config = dict(
    arch='coatnet',
    norm_position='pre',
    fused_qkv=False,
    widths=[48, 96, 192],
    init='trunc_normal_002',
    beta2=0.999,
    steps=17400,
    batch_size=256,
    epochs=45.7,
    warmup_steps=340,
)
Rows from block 5 of a small image embedding model, named by matrix and row number. Rows with one number belong to one channel. Each number is 128 + 32 x the weight over its row's rms, rounded and kept within 0 to 255. All counts start at 0. Numbers have three digits each.
After each channel's rows are labels from the 100 images, of 14848, where the channel reaches its highest value: "responds to" is what is common among them. Only what is clearly more common there than usual is listed. The data: flat shapes of many kinds, plain or patterned, on busy backdrops.
# convs0: expand pointwise conv (model.blocks.5.convs.0.weight, 384x96x1x1), inputs 0-47
# convs1: depthwise 3x3 conv (model.blocks.5.convs.1.weight, 384x1x3x3), a 3x3 kernel
# convs2: project pointwise conv (model.blocks.5.convs.2.weight, 96x384x1x1, transposed), outputs 0-47

convs0.38:154162106126038107131122193122037123143132162139121071142161110154121133154114078176128079114106149166130079154077175122099143068166175073176151
convs1.38:110142101082174118137069135
convs2.38:149117107099165148124154129133171127152145146167133179128122080142109137133142160110132093123115167129065146079126141086182107154107103189079140
responds to: count: four

convs0.349:118163104201086085138129143142101126098073098095107122146158125118136168120095123154114164121154150064125113150112136118098138091136195084169157
convs1.349:135136161172194156156142132
convs2.349:106123139084157135083118148114108137112138110160150164115100126170071096090199160088061141150122126166123180116126146150135119181135076152122130
responds to: count: one; its colour: grey

convs0.342:171093126143084119136138100104119104189119140134123145129112199136146099149127112147141094156153134181070103151078080118133098118161114133082140
convs1.342:167151167139107136171150180
convs2.342:091118139124127166066127127076097146178164089181120146091095129165072059085145149091133153112157122181152174172139105153104147155188114104101129
responds to: count: one

convs0.84:026114117127178135117222101102114129138132148143117189174124075138142128184095126097187121118102110121147131104114116116166119114111110145107132
convs1.84:160158167146149160171163158
convs2.84:137149109187081104139129097135118110105091139083109045128178137111175146138074107158145139116116111109150088154140127121118132101142171084148112
responds to: count: three

convs0.310:167113146165061135165135137165114109125110158084157131092142152075177125166117076165068114144121140129148090122108141131075141090136170066168157
convs1.310:153101182098086100164112132
convs2.310:060134157132140055138104089114107126116088105107097109179120149128152129094147159161156155108156074107172107132117138134123103105136133088162090
responds to: count: four

convs0.45:176082095131137127120147109107125119115115116124094124201197137138104100089128175150148111151077122137142124189083104131116092138142140152150064
convs1.45:105096110092095080078119131
convs2.45:154115080149161111152179087143161095125110148092104171195174080121152176126108144165180114114086122082172082085104138115137101090068137139148109
responds to: count: one

convs0.113:129103160158082135162129143138126105127106169090158130140133101107169134142099095177091080135101113083153066126107137128083131105121170082197143
convs1.113:164134190116081119150095136
convs2.113:119062150094100090145074082117172102051125146089097107163162123097130137128197171149090182097080097127062136128140151123119136149097117125169107
responds to: count: three; flower

convs0.305:132187181132157136121091159164119208103155167144119143056101129129130197125065091128099118072094130109113125108213121166139151157102124142144184
convs1.305:083093098118094092144117083
convs2.305:109122130183143095146121081117146141163135101086088126160172142110160165106086149164191143071156085107182090130152095137086152087108166093133114
responds to: count: five

convs0.141:080199134124107132170180125161119147118120129128117175127093074091138157122097104172157109072165140092080122115153149114120107119091115138131175
convs1.141:113132092103203153118114105
convs2.141:155018163127167140110071129126183172180172135147149127112119224140135094153151144138113132168188136145152138122178076142090166123142112168079116
responds to: count: five; gear; ring

convs0.117:103150122151133130144138165151125143114103170124148140114142134103166167134070100137113104109057100109134139092132123142100180107117153063148167
convs1.117:097099111085098087115091095
convs2.117:073103106173134097105177078077133106150146076109086184177165102161130150074114177136176171072110083131170103135128110178095125102120163096151092
responds to: count: one

convs0.183:138156152139039085143088159132052127082121139081100092119113114119160146121128099155102141125082136121164115146114189127086105117144184088190166
convs1.183:073129107133178126080132099
convs2.183:144184046118155172161210122153158108135109149131127130149133055114129171155081126151201075133116154087106121114102127082180085102099128148103126
responds to: count: three; count: four

convs0.87:200082131187154110110089158112129147139128137141132134121148168152121141111124121189132102104122133149117165125111056123068171164135114083128120
convs1.87:129105076110093087100092100
convs2.87:111110137147191088166078089148185143156117106104116114147145164088152182119124158165139143074139088106137123087181104124083185115105126134113157
responds to: count: one

convs0.295:113183144138119131155146113180133164138134141127154147133094107102115160099135107167113102056121122130103117091140124141126120145090097135126187
convs1.295:116135117175200130113163123
convs2.295:162089151102125128146061129143177181183194173122123125133145192113131118153131119155151100111189139111110116109159069087067197113114137137079119
responds to: count: five; ring

convs0.159:173160135092055146160111179137048137086127175124118073125167167110101122171140093184123103132088173157095123156089165126095148079121170105181149
convs1.159:107090123104195105097135102
convs2.159:098040155114182140109138084132176152159190120155144184125110156119122122143150176087141174126168104142116164097213060128113175158116099150055128
responds to: count: four

convs0.312:101102107143147142126133118143210168139140147125155137117134125109125157118113133152151104132125085124129158123210117106062191147084099119133149
convs1.312:101081102110122097093091087
convs2.312:158147119079132162124132187142121127083121149156186137109081124119083120140180113106076100178114156159095175118117159116172110182126069173123143
responds to: count: one

convs0.163:133174150138133121163124131203153156143142147118166143110076120073147166135141096140130117058127126117121114058143143132131129146100116141125191
convs1.163:129170124168181155127175131
convs2.163:131114169122129150138076136138136219214208138148150142111120187131116123152129110153125114108209110145114133115185066123071199128130114113059148
responds to: count: five; teal shape; ring; flower

convs0.30:137042144157139131148116080144164051081094131089113127123155135097187145141143160102184177155106091100163107119146126151132105112106150134175130
convs1.30:135152120167205146127128156
convs2.30:156099149084147164158103151171156175152172148132170171103098158084131146177166089144109108139162146128092143089168097092114171154107086154078183
responds to: count: one; ring; largest shape: ring

convs0.150:208131187147117159148051161139096126111121141130131104087152185124137143128093070202075059117125119163129088164107131116059160124151153098180138
convs1.150:100091165089105159141162164
convs2.150:113161133162055086131124124101104091123091108122104102117146138127149123140084123108138147082124131131098106182093138137120134103162175083169111
responds to: count: three

convs0.175:129080144120121133242119110182110104101091137064156096114117130046153145161117106130125151142141152149134105151132133124138135112109138122168166
convs1.175:118112132076085078128086130
convs2.175:154155127081126174153108170166133134116117158151202100045047144104141133165124076142117126135130156125092152124108152108150140140126082153124180
responds to: count: one

convs0.372:103136158107129111071117107080112132142170082169088102164121110178071060050204166145101136168148122114153149147144156151125096141134103173125064
convs1.372:129105131120038122140113133
convs2.372:082106178116136109071072131090099156152149088155124141127110177176085089095155153086066172122177096162142165156156095177099154153148099114106112
responds to: count: five

convs0.108:122103114145111120090188145097093112115130106166077130193164096149079090065122209135136129196110141094139127168104122135127062126142146130119038
convs1.108:078116105101101077104110094
convs2.108:139104093114160087158123083162182085108097134100126154123154146123171183137140102171132103090121124080078111101146127099137125089066154156187133
responds to: count: one

convs0.182:097188125139116118166201159126092137159116114148124173167123121118132180160075064148158104095094144160156093116083100176111076083115104096141209
convs1.182:115099079171164118114178124
convs2.182:122103199070131090139047129136152168167169103128119112103133200072132132145173128124117165090172099126082132144172090136076187136132150116110137
responds to: count: five; arrow

convs0.321:149146134109140186142085133169142178095113161111154123059095149096132186143112117164150089113162134134101155119210142112133155153096107163130170
convs1.321:091112132091099103106081082
convs2.321:174130084111155148156160134161164136109139174099147181167144099098127180149148116186138086163102160100116115073124137097146110115071109176119153
responds to: count: four

convs0.97:147136139110071087146153180096135108098145140142145133101143110116117094182123110140134110165135163100130099107128129133067129100157186139157138
convs1.97:087160114152077108078141136
convs2.97:134112147092114126106109138120128189187199125167111165121137149097104094157145123188163115156171129153101135112178095110056182096130146156092144
responds to: count: four

convs0.13:174167129077059135118093202121105179072116163125141117117107185113124110159123088194115081141048167151085133142122165090113130131122155112185119
convs1.13:115070115144185136102102104
convs2.13:090047170135182150120104079146167156184183110146145150118098165114110130133151155089135163121195099146145143101193060130102185162115088146056161
responds to: count: four; flower; star; hexagon

convs0.18:104171125126120143131129153149164204093147219133153131052103185119153142138112085125122124116095126131081166082163118146104152145106116080124173
convs1.18:099097106096108091082092100
convs2.18:112136080175129095141186095097141096121116105089080161161164085143159168079099154164181138080090096118160088127118131151124108084111173099167092
responds to: count: one

convs0.160:098135161113102131088160148049091142138177115174072121147093084201078068072190152122104126161133162157133139149091161156149058171159100145152064
convs1.160:129123131083045114136125132
convs2.160:135141123090136137072142197110100113097124116188118155120107107180081071114163139093075123200095159144133157144108167132169097144161116159140091
responds to: count: five

convs0.325:079170107138128143138160181137134180100127152129124165116119113132127174130065074122122135108083104136103145104125118143110149149117136070118181
convs1.325:103102099091102087092091101
convs2.325:071155106166097135099187104087074099093115088134082143154142077155124117098107155103167164100090112164155116170102154159150078113162153093155106
responds to: count: one

convs0.32:137101180119115118105111122130150154102138124120130171136141175119101129137205217138080140124123164141129180084145098155133099151093064206092114
convs1.32:151123078143186123107112086
convs2.32:143119100106127156169143156132103135136165147111113183092123102109152151171110080146156088121117190125096099105094143098131132092126141148186098
responds to: count: five

convs0.77:105137132129106120087182169092062097075143096148071135210170064172070130113109177140098126140084153103136133122081138148147079094123134138144076
convs1.77:114073094064121148124134144
convs2.77:109107133095151118147105126150136081062093144139149133126126133185117121139133139102075140091074160116046149087143175110160121150113106171161113
responds to: count: four

convs0.167:132102117136104121112190144097095104108117109152076143203177095150093105079113197139120124186090135115132116170075102144124069145133147145136037
convs1.167:083107109097101068106119106
convs2.167:160128061132134114153174102142155075085081154091129154154168081125153164142111117150137113118075135060148090110085173118161072103077154136191095
responds to: count: one

convs0.359:122171100125128138159122133174168173146143123137155121112073103094118158125132086134180113055163096109090139108146137078113139148113137117118186
convs1.359:122175166140094190124143117
convs2.359:126128163137135119160066101161178198193168136113135139124143200087146167143112109146134117085190105115109112103190063104071193126096129127083157
responds to: count: five; teal shape; flower

convs0.335:125164140138130149106108164149054201156121129136102097122065176125103125122132161137144165127117129151101164145121200121163125120149137162024138
convs1.335:147166133167184161120164145
convs2.335:130155128095104173128114162127114126136126124177201089027059140113122100148111075104142117124140145144098171148119126109112145152175110098133171
responds to: count: one

convs0.86:150147107139120167182130204175117139127085163108164129100106134093141172205096054188100091137122142128153123122118137108106143107127122093124179
convs1.86:117074108099120097089085105
convs2.86:109130143102115173101141161121094132127134113198152131077067119123083079127149116099119144150124134227126187153122125136128126183184076124125152
responds to: count: one

convs0.40:187189104055086186140098154136145166104155139127103071079108166126104135138143099161061104133099159133130108151098155114114130117136134132150136
convs1.40:113075102149178149094096123
convs2.40:133122150148111096110157158107101063063066156149131139157122127166142100126111125118116111179073158127132122125099150159193049128154127134159082
responds to: count: five

convs0.105:185090169135083180187097129173120102117117176103146101056126163077163171187099049153111103147079118184146100130121142123098143108137158115148194
convs1.105:159094072127130092148083113
convs2.105:138180125083115179118131169128068120102085136156157067078056100120113112148135097109118133203132151137160155155078150138156096149170105122117146
responds to: count: five

convs0.351:156138116166088105148121161122107097099106148112114107111178121131138153097094082171086116139128157109139118178112109136079118110169209058194151
convs1.351:118148163164170168164156157
convs2.351:085117162140123115060129121072080129131139087151120155135123117178082085061168174067081177121129099167154164176128121173115123158170113101142111
responds to: count: one

convs0.35:188115154144093137150093155138109126101140147134148086098150144135142151129110025185072049132108153153140095151115136139047139080138138102198165
convs1.35:112108114154147165181164172
convs2.35:088134137171086088122131092097090114130093098106096114141153135129142112095086147093141160092132100138155097181111120157115130110157157077161102
responds to: count: three